{"encoder_arch": "resnext", "dataset": "synthesised sound scenes: up to three everyday sounds over a background", "gain_aug_db": 10, "time_shift_ms": 50, "encoder_depths": [2, 2, 7, 2], "encoder_stem": "deep", "encoder_avg_pool_shortcut": true, "text_encoder_norm": "layernorm", "grad_clip": 1.0, "batch_size": 256, "epochs": 52.1, "warmup_steps": 100}
Rows from block 5 of the audio encoder of a small contrastive audio-text model, named by matrix and row number. Rows with one number belong to one channel. Each number is 500 + 40 x the weight over its row's rms, rounded and kept within 0 to 999. All counts start at 0. Numbers have three digits each.
After each channel's rows are labels from the 100 clips, of 14848, where the channel reaches its highest value: "strongest on" is what is common among them. Only what is clearly more common there than usual is listed. The data: synthesised sound scenes: up to three everyday sounds over a background.
# convs1: grouped (4 groups) 3x3 conv (encoder.blocks.5.convs.1.weight, 144x36x3x3, each kernel summed), inputs within the group 0-35
# convs2: expand pointwise conv (encoder.blocks.5.convs.2.weight, 288x144x1x1, transposed), outputs 0-143

convs1.5:527448472469547500471463502514470529483532510479546359527478500580536481517521483480541435485500463514439494
convs2.5:500575500500500500500500500573500500500424388500500500500430500568500500500500500500399500500500500500500445500500500500500579441437570500541567428500574500418500500500556500574463500500500500500500500418500500500500500500500386500500591500614576500500500425555575500500500500500500433500593571500500500500500500500500500500525500562500500500500500500377500577444563598500432448471556500500450500500500500500500500500559424500500500
strongest on: howling; first sound: howling

convs1.37:492539542570490460491513471513577496423507429467484517470439491496457546458582559509525517546540483501542486
convs2.37:500500394500578500500605500500500500500500417500500500500500500500500500557500500574500500500500442500500500564500500500544500500500448500568500500500500500500592500439500500500545500500500500464500500443553500563500500396424500500561433500500500500440571500500535619500553398500500500655500500500420500500532500500500500500524500500500500500500500500560500500500500500500500414500589500500500500577559500500500549500500558500500500
strongest on: laughter; first sound: laughter; howling

convs1.108:506553489485423500421453509509463493552452520467543460528448456424504499485500582477434516441500516484494533
convs2.108:500500571500500500500500500552500584500435500500500500597446500500500500500432500500500553500500570500500500445500500500614500500500500390500599500449549500442500500575500453500500500500409500500567500500500500500500500500500418565500500534449500500500526537500500500577392500500500500500500500500500500580500500500500500500430500500400500573500500500576383500500500500500500620500454500500500405601500500500558568500500500542428500
strongest on: thin (high-pass); text has "car"

convs1.139:557365477504535459481447404513461522496490524452418500485481500477494475527467476493463481489502454497500486
convs2.139:500500500500500500500500500500500451500500500500500500500562366500500563500500500500500500500500500500500500409500500500500500500593500500500500585500560572500500500500500419582538500500500500500500534500500368500500500500500412561500584500478500500500500500500500500500594576500436500500500500436567500500500500500500500500500500500500447500500500500500547436389500500500565530500567500500500500500475500500500500500432500500500500
strongest on: number of sounds: 3; laser zap

convs1.133:519502566513558498522579410442536500474532489505518524491484511491462495530495577466485414509497468459570461
convs2.133:559500372500458500500500500500500500446585500500500500500500500500500388500500500500500500500500500463500500500500500500500550500408500500485500500500559500500500500574500500500500500500500403500500500500454500594500500500427500500500500500500500500500500500500500435500500500450449500500427500500500500425428562442531500500500500592500572419500500500411547500608500500379500500500500455500500500500500441500500563500500500500593406
strongest on: coughing; first sound: coughing

convs1.100:521463469455464460474475485518445451466534458421529525525516486371479463488500531445492500453472491519439502
convs2.100:436564500500500500500500500581404407448500500500579424500500500500500567630500500500609500500500500500500453500416583500500446444500500500500500573431500445500500500500500500500500544500500500500500500500500500500500500500500500500500500424500461500500500583500500500422500500500500500500500500500500568500500500500547500500451500563500500389589500500500500500500500500500500500500548500500567422500500500500500500589545500426500438
strongest on: knocking; background: none; first sound: knocking

convs1.134:514497494388572500536510512451480518505500568480478552506431566477556500527500429546549537474499480493534500
convs2.134:500471500389500500500500500500397456500500581500500424500500500500551500500437500500613500500500500500500500500432500419500500500542500500500574456500386500436500500546601500424500500567500500566500500457435500500500500437500570500500500500592500500500500500500453500558500468500423633500500555500500500500536500576500500500434413500555500500614554500438500500448500500500500500500500500528500500424589500500449500500500453500564500
strongest on: knocking; first sound: knocking; chatter

convs1.135:554500509470500473527578403483513560531470454473533502482508472570466513585488475458465529450517505448473464
convs2.135:541443500405500573500500500500500573500500500500500500500500413500432500555500598500500439500388500500500579500452500500500602500500558410500500500500500500423500500583500500500500500500500500500500500572580500558552500500500500500584500500500500500500500500597549500433549500500500500500500500472500500500500500500500439395500568500500500564641500500500500500500500426420500500500561579442500547500500500459500470544439500500500434
strongest on: bird chirping; background: none; first sound: bird chirping

convs1.0:531442511434520473523516500500475464457545485474515592488542573440472588486510513481531466500553474520427510
convs2.0:500500500500500434500500500500500500500427437500458500500500500462500420434500500500429500530500500500500467441540500561599557500500405500586500415557556535500500470500500500500556500430462500500500500500500500500500500500522500500500553500500535500500500500500500500500500458500500403550500500500500403388500500542424500500500500500398500433500500500475500500500500458500500500500551459500500402500500500466532538425607500500500567
strongest on: doorbell; first sound: doorbell; clock ticking

convs1.7:538510504541517529509500527499500361472518466506551562510556550487452533537500531454548533492435466485461500
convs2.7:552441587500548500563500421500500500500500500500500500500500500500500500500500500500500500500500500500442500500417500409500500409500584390500357500500500500500577500500500500500500500500500500500500500500500500601500500500500416573500500500593546500422500550500500568500500500500384500500591582500419500500590500500500560500500500589500395500500546500431500500500579500500425500411500500500500500500500500407393500436500428500500407
strongest on: clock ticking

convs1.143:511499473519543523514518530373512519434547422510510480535554490530477500532422514474578522523538492510515488
convs2.143:500585500500500500500500500500462500420500500413428444500500500500552500500500500500500421440500545500500500500500500543500538628500500458552500500500441552500500500548500536500500566500604500500500500500500500500500500500445500500500449500555500412500500500577500500500500500425500500500500563500424457500535500500500500500557500500543500500500500500500500500562573537424561500500500500500500500546500441431500500420500553580500500
strongest on: bird chirping; first sound: bird chirping

convs1.40:518483519560500507514536528489507410480500511552492504541566509478564480491530534376455504492499538432503549
convs2.40:384500500500500500500459500500500500500500500500588539403500500500500500459500500574500500500439461577581500500435500547500500500562594545550500500500500500420419500500500500549422500500500500434500500500500543500500500500500500500500500598562587550500500570582579452500500500500531500500444500500424445447500500500500500500563466500500584524500500500500568500500500500500357500500500500500428500592500500500536440618500500500562500
strongest on: car passing; background: none; first sound: car passing

convs1.82:498413467458518470497531500526471421483505437529470520527490538523468451500520504441482467500450473444402560
convs2.82:500500500560500500500500500538430500500452444500437396500500579530427500500500500466500500549590443500500500500550500500586500548396500456500500598500500434500500500500540500500500595439544530609422500500500500452536480579500500454500500373566500500500500500416434457500451500500500455500500500440500500500500500459559528500500572500441445396500456500452500500500572500500500500459500462500614500500500500500500555500500535500544416
strongest on: knocking; first sound: knocking

convs1.120:471471487441439477459473508517564505516519453394445482557489468490512415500521451447515474517452518483456500
convs2.120:500500572500500500500465553500500500500500465500500500557500500500500500500390500500500500596500500443411500500500500453388500500500589500500438572500500624454500596500500500452500500500461500500500500500500500519500500581500500500546500500500500571500500385465545500500500500436500500375500500500500500500500500500500500431403500500500500531500500451500500500448500500500500458500546500500500500477500500500500500500500565500381500
strongest on: melody; first sound: melody

convs1.125:555528480509515534515509506349469559458506495565479517501549463518474577500454472529495526517527464511493500
convs2.125:595609500429500500500500500500500500426624500500436440422500450500500500500399500500500424500359500500500500454556446590500580500500428500500500500500500500500500431575500571500549500423500500500500420599463500500580500500500500500500500500561500500500390500575500453500444500414500500578500500500427500500554500500500500500500500500556500500500392500500500500500561500500500455500534500547500537500549368377564500500500500500500500
strongest on: bird chirping; first sound: bird chirping; laser zap

convs1.106:518410461512449489463529562534524526521453487520481477441529413510473399493509448491487467519450476511484537
convs2.106:452500595500500500500529500500500500500500500500406500500500500500460459500413500500500500500565500500500500445500500528500500500500500500587500500500500583500400500500500500500544500500534500396500500500428500500469500500500500500500500500500500500576500500551441500500500424500500500500447500500500500442500500500460500500450500500500500578500500575500426500500500441500500500435500500500500500500440500500420500500500414500500543
strongest on: thin (high-pass); water drop

convs1.2:410457562452513506482487524524458457505549536504474493474530523486475474499500499521493499510545495534347524
convs2.2:500500500500500500441500500441500548420434500500500500500500500469542500500500582500500500443500500437500500558500500500500591500500500500500500412500560500500438500563500500500500500500540500546553500500419500500602500500500434500500500500578500500500500500500500500584536500500500500500500500500500500500500500614500567500500500452538500500500430500500500556500610606500500369500500500549406500438587500399396500500500458500500500
strongest on: laughter; first sound: laughter

convs1.34:497432441529537484515559530557500500480453476566477448524509529512514532527500443447559536414503424493529500
convs2.34:500500500537403500500500500552500467500428500581500500500500552500555500500500500500500500500398559500500368500500500500500587581500444500500500500500500500500500586592500500500500533500500500500500500625500453569500500404500500500500397500500500500500500566500443500500500500500500500500500500500500500438467500500500500500500500647435500445500500500458500500500500569500500500500442500500500500500540380500423500500500500500500500
strongest on: bird chirping; first sound: bird chirping; beeping; first sound: beeping

convs1.33:510530522576551526512524512512511421543519460522500500474538576452440558529532525425569500484484477560491526
convs2.33:572600500429544500454500500500420500500500500500500500500500500500500500555500500424500500441551500600573606500376500500500553500500500500500434426565556500573500500500500500500500431500580500424500500393500500578500500500500500500550452570601500537500500500500500612500500500427425500500435500500500500500500500500426500500584500500500558500500500500573500500500543500393500500500500500500500500500500452500500533500500500500500428
strongest on: clock ticking; laughter

convs1.8:515490441485470490500441532399513463363474520500465509523500538447490491464523501476478482478456472466450510
convs2.8:500500500500500500500500500407622500443532500500500500500500500392500500593500500500500500500436500595413500420500571500500500500500500402566500500500500500337500500382500500558500500500500500500446500500428500500500500500500434500575500500500500500430500500500500500500500500500500500500500500500500422579500500422559500500455568500362500500500500466500616599396500500500448500500500500500500500617500432500374500465500500500500500
strongest on: bird chirping; first sound: bird chirping; beeping; first sound: beeping

convs1.76:495444500431388508517522499448531463517492380482500488505507507517500537483516491530526514522583441522479486
convs2.76:500500500500500500500500384595500500500500500500500500411591500576500500500500554500476500500427428500500449406552500500500500500500407500553500500500500553500500500500367500434563500563500426396386500436555500500500500562585500500500500500457612500453500500500500593500500500500500470500500609500500500500500500500500500593568402463458665500500500500500500500500500500500500500500500500500500594500491500500376500500500459500500500
strongest on: reverberation; text has "room"; text has "reverberant"; muffled (low-pass)

convs1.103:464471500410500507513573499408561459560480474456519474561500586529509500500493490547515492466522471481553500
convs2.103:500557429500500437500582500500600430500594500500591500500572455455500552420500500500500500448558500500500500500500500500500573548500500449581500500546579583591500500500500500500500557500500500500396500500500450500379552433500500500500426500542461448500500440548474500500500410500500424434534500500500500500597412560500451500500500554500595500500500414500549500500500500500500500500557528585500500500598500500500500500500500500500587
strongest on: knocking; background: none; first sound: knocking

convs1.49:479529483464522507467506430467472500523569448481558525493515416483472458418448452527441520560473500554500483
convs2.49:474551500500441500584500500500429524500500500500500440500500596500500551500567500470500443500500561500452500542472579500580434528500466500500500623500500500500500387465474500550433576377500470447500528590473500554559549500543500456500500564500500451500511500463463500500500500500500565500465426593447579443500500430572463500500630438550522500500461500500500500500500500455449500500500500500500422466468607500461500500500500500448449
strongest on: car passing; first sound: car passing

convs1.19:474487567409549492436559539445525548502507479493440506486452528518500553516485564523467515467543512569477467
convs2.19:500583500500500500600500414571500436500428433500500440500500500500500444500500500500500500500500500562554500438500500558500500430500437549500500545585376500500500430588500405500547454500500500544446500500500500500574500500500500594500620534500500589500545500500500500500500500412500500500500500500500548431500567500500500562500500500573500605500500599500500500390500500500500500500500500481469500582500500500553440500500437500500455
strongest on: typing; clock ticking

convs1.72:486545542574528500514485432472411472447534542500560470517473515506478516506449519426510499496527514469467406
convs2.72:577613500500607500500598500500500500500500417500500579500500424500500500578434464500500583500434555500500583443449412500500500500500500500500500500500500500552500500500500500500500500500500500500500500500438500500500500598500421566500500500589500605500500500500595500500500500500500500500500574573500500500500500500500623500500641447595500536548428500500500500500500500462500500500554500500500500500627444500546540500445613439500406
strongest on: chatter

convs1.13:522527474536482528466518510527488542432500437551442528534536486448435488461449425500444525431500508486543562
convs2.13:500500500500500500589500500500448500500500500500500500500500500500500500425500518567549500500568500450467567568543500500500500570500500441500500500500500500579452500543437500500500572444500444500500663500437500500500611556500500500460585500500500466500500462500500500500500500500526500500500500500566500567579500574579500613500546500500500500500500500500552500446500500500447500561581500416500542500427431562557500500500500500500500
strongest on: melody

convs1.60:488570523512518521474607512492582503495518485486524510500467431517435543487525441539534529461494488537484414
convs2.60:500545500500582580500500500500500500500431500500500435500447500500500500500500474537500500500500500500500500500378602500500500436500500574500500500500500500500500500500567587500413433500609450500500500500464561500576425427500596542500572500564500500500500500500500500424442500500500566612394615500380500421441500500500500500500500500546564500500410537500500500500553500429416441464500455465500500550500500500535500500500500500500500
strongest on: laughter; crying baby

convs1.84:472529456459439512488443550500432463472440520514524471479494463536480467480513396530424428474526507478474490
convs2.84:500500500500500500395434500500500427500500500500500500500500500500500547500500500500597573500500500611500500500500500500425500500500415500500572442567500500500500465500431500500588500446500500500500428500500500500500500380500500500604404500500500549563500428500500500500500500500500500500500500500500500500500500392500500428423500500423500500500500500500500500500500500500500500500500379500500573546500500500500500500399500500500500
strongest on: crickets

convs1.12:544480484452518541500514551489490452511545500535500474523519597450457575557563546437519483512537467543472546
convs2.12:550500392500500544500500500500500500500500500500453500500457500500439500500500500500466500538500500500532500500445559538500500500416500433500500413605457447500570458500568500500500402473569500540500467500500500464500500500500500500500544535500500500500379500500438500500386500428500376500500440444441540500500556500468500436500438539544500500500398500500500500439500500405500500500500500582500500538459500500500500500500500500500455
strongest on: clock ticking; number of sounds: 1

convs1.10:577534548533482481473513439477445539528432445500522569476471496522498531465478494596500483547521540545551495
convs2.10:500500500500500572500500500387500500430551459500500500431500448500634500500500500584500394500552409430582500500500423500500500500500500500500500407500500558500500500500576566500500409428500444400500500500500464500500500500500500500500500500557500500500500500500500500462500500423500500542440567416427500571500500500500571500500500500500500429500500500500500500500573500563500500500550551500500500547500461500500401500500602500500500
strongest on: doorbell; first sound: doorbell

convs1.107:500524480491493500472472473500541484553404459460508539484517515358563517528547486520534532500520523474454474
convs2.107:442500500556569500500478376580500500540500556500500500500500500500438500500500427500500500525500500500500500500500500525500500552500500500500500588500500566560500454433500500500459500500466539575500500500500381500500500566500500500500500500421404388500500500545500500468500550500500566500558500500452457500413500500500500540565434500500500500500568500500500500425500500538412500500566500500500500500500500500500500538500500500500378
strongest on: knocking; first sound: knocking; laughter

convs1.16:546513429533500429572492450533497473446531500524498401499511466440531518493468468453476500500517570521559485
convs2.16:500441500427500500500500500500500500500500466500500500500500463500500500500500375500500500500500500500581500471500500500447543500430418500500500426552500515500500412500535500583500500439500582413500561500447500467380500500500500455500500500500500500561500500500500500500500500500437460554592500579500416500500500500401528500500500500500403429500500500500500500439500556500500500500500500469500500530500500500547500500500500500500583
strongest on: doorbell; first sound: doorbell; text has "car"

convs1.114:455461484463464476448500445612448459569525452485500482563526474481522452529504430491460486502479486447500517
convs2.114:500500500415500500500555500410500582500500500500500500443500500500606582500396500500405500500500500500500500500500500451500500500500500500500599500500500500500500500500500500568500392582500460500500421500500500618500500500500500552530500500500500588500500500500500500500500412428500423500500500602403500500500500500500500500434500500500500562500500500500500596416500414500552630500500500500500500560500471500500546500500576500500500
strongest on: melody; first sound: melody

convs1.142:486447500443500485463421441534492421470536526564550529500500497537520500523459556474415456500531487476542542
convs2.142:500465436500500500361500500404500532535587500559500500500500500500500547500540500460539450500549542431500459500477543500500500573443500436500441500500500500500500500500552577449441500500437500500500394564500543500500548500464500500500500500500500429449432566500500500500468431500562543500500564543500566500500500471556500420500500500500500427437570547500500543500500500463464440575500541576467500428500559500449532541612449428500454
strongest on: background: none; laser zap

convs1.27:543491462476555499500425511428517399485455466501555451522525484501500518485513518445515500484464489537399540
convs2.27:500500588500500500500500500414500500412500500500500500584500500500569500500500549500500500410500500500500602500444500500449615500500549500592500406500500500427447500419500500500500445500500500500500500500500500612500500500561413500500500500500500575594500500500500585558500500427430500500500500500500500500500610553558500500500500500500500500580500500500458500500500500500500500395547500500500500500500500500500500572569500584439500
strongest on: howling; background: none; first sound: howling

convs1.89:479500527544534475507481516561490556566565535519500500453422429496486416468498531489516488537515488597513521
convs2.89:410421500423500414500500500500500500500500417500500500500500571565500430500500453500500500500586500500429500500500570500500500500436500500500438500456500578646417500500500500500565500500622500500500500448500500500500500500500454567558500601500540500500500461500565500500500500500500500554500500575420500500592500500500500566500500415500500429466500500500500500500551500453500420555500500500500500500500443500500500500500500500500500
strongest on: crying baby; rain

convs1.105:525496537557578468500488439508491501456515480500506528536532458520449478411392552459469478475489481517500443
convs2.105:500436500425500500500559500500535500500500500500451500500471500500561500500500400500500500500500500500500500500500500500500586500500500500425500500500500500500571500500429500500500452500500500438500548500411500500500500396500440500578500445500500591500500500500555450566500500433500583500438500500500500500500547500500569500500574369500500500500500500500437500500551500500500500500500500500500500500500500500575538500550598500396461
strongest on: chatter; melody

convs1.117:444482537512455460456485500443485510484509454452438478563500515474454512457417458479423468512528500503538582
convs2.117:500412500500500429549500500500500580500500538500500409500500500500500500500500500500500500500500568500436459442500500500500442500579500500500437562500500500500500500500474500500429608500586500570500500500457500533500500553500527500500500500500500410445500500500500500500546469500414548500572500583500500500525500456500422500427500568500500607500564500500500461569500500427500463500545500500500591500500579527500500500500500500429500
strongest on: bird chirping; siren; first sound: bird chirping; first sound: siren

convs1.73:495489395453346480500506514476509513506455495505544483468500541484496489525507414512508476504504478487457488
convs2.73:429500500457500500500500500500433437500500500500500555500500500500500500500500500500500500500500500613500415399500500500564565500500500500555500500544500604394428500500500500500500500500441386500448500500580500500549500500500435593500500500565500543534588500500438534500500500567500500500500583500500411500500586500500410553500500500445500500500500500500500500500564500555500500500500579500500500500500500386582500500500500583500500
strongest on: reverberation; text has "reverberant"; text has "room"; background: none

convs1.43:446540493484512490486445469420500502404464413500523424459545542468438470500477482459505521484464513472518482
convs2.43:500500500500500617500500500500500561500500447500500500500500500500500522597500500500500500500449500500500500500458543500456539500566500500500500560500500500500548500413500500545500411500500500500500425500500500557500500500500500500637500386500437500500500396558500604500500500500559500446500500500500500500500500428563500500500595500500500500500500500567463500500500500500500500500500500500424500500500500394500637587500500547456417
strongest on: clock ticking; thin (high-pass)

convs1.26:454531571533541553481544509496440523477486540474449536466493543519486556548500510587452502515544584523460517
convs2.26:586500500500534500556500551438500500500543500500447500580454433539500500457547542406500553500500500500541541450500500500500500429500456500550560519500531500546500500560500500500500500500500500500500500500500589452500500567500500583500500621500438500500500500554411500392500395420500436528500500557500500388500500500500500390587440500558500500572412500500500500500500500500500553500547500573500500500417453500554500500500554500500500
strongest on: thin (high-pass); doorbell

convs1.56:484495442446484568437520500512510523501512482530604519500613522490503500490453505504492504396489534495493516
convs2.56:546500426594427552419357500500569500410500500461500415500500500500500500410500500500500459500500500500500555588380500500500500500407500500500500500500500500421500500500500451500500500416575372500500438534500500500500551500500549423429500500545500556500500542500500500395500398610500500500500500544500564500500500424500500500500500500500500500500500566500500500457573500500500500562500500500500552534564500443459500437500500448611446
strongest on: thin (high-pass)

convs1.71:490446506479427482484548461522552492528452484517491553502503471485469550476564497594481414471505477547547445
convs2.71:500500500500538543546500459438500500500555500552415411559398500500500556500500500544457500500500500500433500500500500500500500500551500500580500549500454500570500500500561586500500545500570500500570543417500500500578500438500500500500614584500439500444500500584455557500500500441500500500544457500500500444500500572500581500500552500598500500500438564500500500500500500500500500500500440500500500500500500500500500500500577500500500
strongest on: laughter; first sound: laughter; background: none

convs1.69:539516471500423466544522500414528523487505500483454572500514445468509435511536515500458412478552559535534484
convs2.69:500500580500500500581500500562500500567500500545500500500500500500500500422443500500429551500500500500443500402500500500500500500500625500616500500500500500500500421500602500500500500500576581500500500388500500500593500500500412500500539500500500500406500500500500483500500589586500500500536500500500500500500500500590500500500500500500500572500500500568606500500572500500421500500500500500500500500500500500500500500571500500568500
strongest on: chatter

convs1.17:452518442552462487513492523462440473438503487564503500454402525457495415483498456456497500478471425503516511
convs2.17:500472500500440500500500552500500500500500500500500500548500500500500551500500500500500500431500447500578500435500500500433553601448423500500500500547500500500500548500500500500500462409500440500452500500500500624500580500500500500500436431500572609500454394500500500414430500438500500500569500445500500500500500500599500500420500500500500500500500500500500500500500559535550500500436500500500566500500500500560500500576549500609591
strongest on: clock ticking; meowing

convs1.14:429457480495538481485446439537463463485568477459499467500525500500537477472553467393574473532442492500503485
convs2.14:500583500468571604500430623500500500500500500500500500500500500500553500564500456500500500395449552500447500477545444500566591584500500500414500470500500500447558561500547500500561555500500500500445500500430500500500573500500500500500500374500500500500500500559500500573500528500567563500500500446500500500500368500500500500500500500500500500500553442558500500500614500386500450582557500571437500500592500413500572440500500500500500
strongest on: howling; background: none; first sound: howling

convs1.11:534486537467527540496496501484455504487500471447525502475549500505477449530631480500423578470471522450449526
convs2.11:447500500541500500500500500500500400500471500500550427500500500500500500460534500500500425576460439457500500500582554537573500500435500568500577500554500500500576500500539500500500500425500500586500428531572389500500443500500500439500446500500564537576500573422500500500375500544500500548402500500500619500500421500500500500500500500574412397500500500500571500500500500500500500500500552500500437500546500500500500500500500374500500
strongest on: background: none; beeping; first sound: beeping; bird chirping

convs1.81:577508485476355524500509481523525500496550477520546437486518461511478491530512534510474419500492494500514575
convs2.81:500500500451500500500500500500465500448500500500500500500500500560536500500417500482500500500500500467575602586500473500500430500500500500500500500481500482454469500535500500500566469500451456500598500452428500500500500573500547500500609500500500500500500500500500441500413414500500500577500500558586443413500500500500500500500500500559500500546417500500500525500449500500438500460500450500500500500439500500500500500500500500570421
strongest on: knocking; ball bouncing; first sound: knocking; first sound: ball bouncing

convs1.39:507500520491513482500423445518493534407507421483519487455468501490482500446536488420553465508482434428543512
convs2.39:500500401403500500426500528433500500500574474500500500500500500500500500427500500500500500500500500555500500500582444436441500500500500334500500566500500500500500500500500500535500500500500500500500399500500572500500500500500500583500500500424550500500500500500500432588500500500500500440588403500500500500541431500500568397500588500500500500500500428500500500500500500431500500500447500608500583500500500500500500500627500419500500
strongest on: laughter; first sound: laughter

convs1.64:604492523461500507463529495547478510504535500571473490512511457500510500468447482460610461535505482433539558
convs2.64:500559585500500500500500500500408500500579500397614500500500552500500448407500500500500439500597500417500500500500500558568567500500500500500543500500500541500522444500500500500500500500500500500500500461500500500500500500500500500592408500595500500416500500500500500500438500596448500541500500406500553500414500500500500409500500542500500554536500500500500500441500608500500500431500500500500500571500387500500500500500500500500500
strongest on: car passing; background: none; whoosh

convs1.6:513553514511545454526509492539509479554578419485500522505542533481500608551525496511497529505402500497529539
convs2.6:500500559428500426500500551500500500500500500574500500500572563500500444579559585500440500401577500554500500500500500500448500454450399500500434500632500500500500417450500500575465500500500655433584500500500618500500500500500500500500500500500500500561394500500500500500500558500500420500581468500500500500435450595500500376500429500500500449500402500623545577557527500500500500500500500500500500557500500567551500500500500500500500
strongest on: meowing

convs1.1:500513470454479528465641464418442500508516472448513507478458500502550516507476483528533505494445429477500496
convs2.1:500539500407500500571500614500544500403500500500500500500445500500559443549600500398500500457500447500500579500425500500500557500500500500500563500626540500500500427500500385500500500500350500454500500560572500500500500500500428500500500500607500500500500500562500500500500500500404500500591500500500500447567500500446433464432500584500542500500500437500500465500500500438500500500500500598436500546566500500563558500500570500500500
strongest on: meowing; howling

convs1.44:436599513547439503555532499542499529515518489524526462543467470473542470463479435510556527549556469468478547
convs2.44:500500500500572500500500500500443598500500500330445500450500500573500500500500500534500568500500581500500600500500519597500500411500569568546500500500500500500500500500500500500455500457553500500500457500458546521589387436500500575500559500536500500445410500500500449500500500500432500500432597500500500432426500500500557419542500500613437500500455500500400500500500500404458500461500551526500500548500500500500552500500500500500500
strongest on: coughing

convs1.4:487491514510559548404445418506529506478529471534502452527467478534490511533522539479505435520532496502594438
convs2.4:500500500500500500500544500500500500548500500500500460500570500455500500500500428574370460500556500500451450500500500500500500500542500500500398500500403413500606500500500500500500500500564613500423500500500445500500500500536500500500426500500500500500500500500636500500500500579500500500624500500549500500500455435500539500560500500500500500500500418418584500434500500449500500578500559500500500500401500500500500500500500500500500
strongest on: crickets

convs1.54:486568513568512501448456438467550468500531472495496424489510497500448500443462481385485562500486519476472518
convs2.54:544500500389500500500500500500550600446500500500455569500500500402550500500472465500500500415500500500500555500400500444500571500500500500500500575500500500500572500500500559500542432500500500500500500500500500560446545431500500549500500500563405544500500500597500500568500441446500500462500500500386500544500551500500500500500576468500500500556500459500441500536500500500500500500500500500500452500500500418500500500500564468500500
strongest on: crying baby; background: none; melody; first sound: crying baby

convs1.30:570483491486500494472488469461500591513489479481511520498478516525536422518510496607579497527521567481577485
convs2.30:500564405435616500500500500500565500430500500500500500500470500500500500500500500500500408500461455500500500500500500458500546500500500500607566418557500500500500500500500500500500500500500500426500585500500500500500500447500565417500500500561562500469500410578500500500500442500527500500500500500500500500561500500500552500500500500596500500500500500500500500500500427553500500500603500500500500500567465438500430500500500567500500
strongest on: doorbell; first sound: doorbell; background: none

convs1.22:459502500550487451472401401556508472439526483487500420491500492530526479494538477445516471475440500473466469
convs2.22:500500500572577558439500500500500500500591500394500465500500500591566574500545500591500500500500500500469578500500500425500500500500500500425500500500500450500550500500570500462419500500500500425500399462500500500600387500500500500582500443500500500500439500500500420500455436500500500460500590500449543574500397500500500500500477500500500500500402500500539417471555500500427439500500500500500500500500500500603500464500500500500500
strongest on: clock ticking

convs1.32:493412500447522514504500483500478510513495421539530489471523552404486562520500576501525436517455498515478570
convs2.32:500466500500500500500500500379643500500500590500500584570429581500500500500500500431500577500562500500500450500500500500500500500500500500596500399500583500588500433500500500500500500500612500500500500428500500500500500500500500568434500500500500500500420433500407500500500500500500420500500500409500500500500500542500500500391500500500448500500500500500643500500500500500500595500500500500500500500500500500500500500500500500500454
strongest on: typing; number of sounds: 1

convs1.87:467491427396463442503500475506500472474445465453514500535473488536480514509454481520521522466459522403572536
convs2.87:500500500500404547500500500500500500500460500500453571549500429500500500398449622500500500500500500500500500535500411401500500500500500425500500500500547500500573500500444500575500500500528500500500500536500500500500500500500500500500500500500500500571500428500500500500500573575500500428582500500500444500536417500569500450500530579425500500500578356500500500500446500500500500446500500500500500500500500500500386500500500500500500
strongest on: knocking

convs1.122:498500475464487515487413541531438467509532511483513525472469388376528488510495489498497518429517495499525483
convs2.122:500575443500500500500429500500500459500572441426500500500500500674615592500500500500500500500500457441500569440500500500575500500500500416563500500500500500500500500500500467550560500500500500500500609500500500557500500500500417500500500500500616500381500500500500500500500558500500500500500500500500500500500500500449500438500577500500542589500500500500500500500500500500445500500595500596500573500500500500500500500397363500550441
strongest on: clipping; text has "clipped"; car horn; first sound: car horn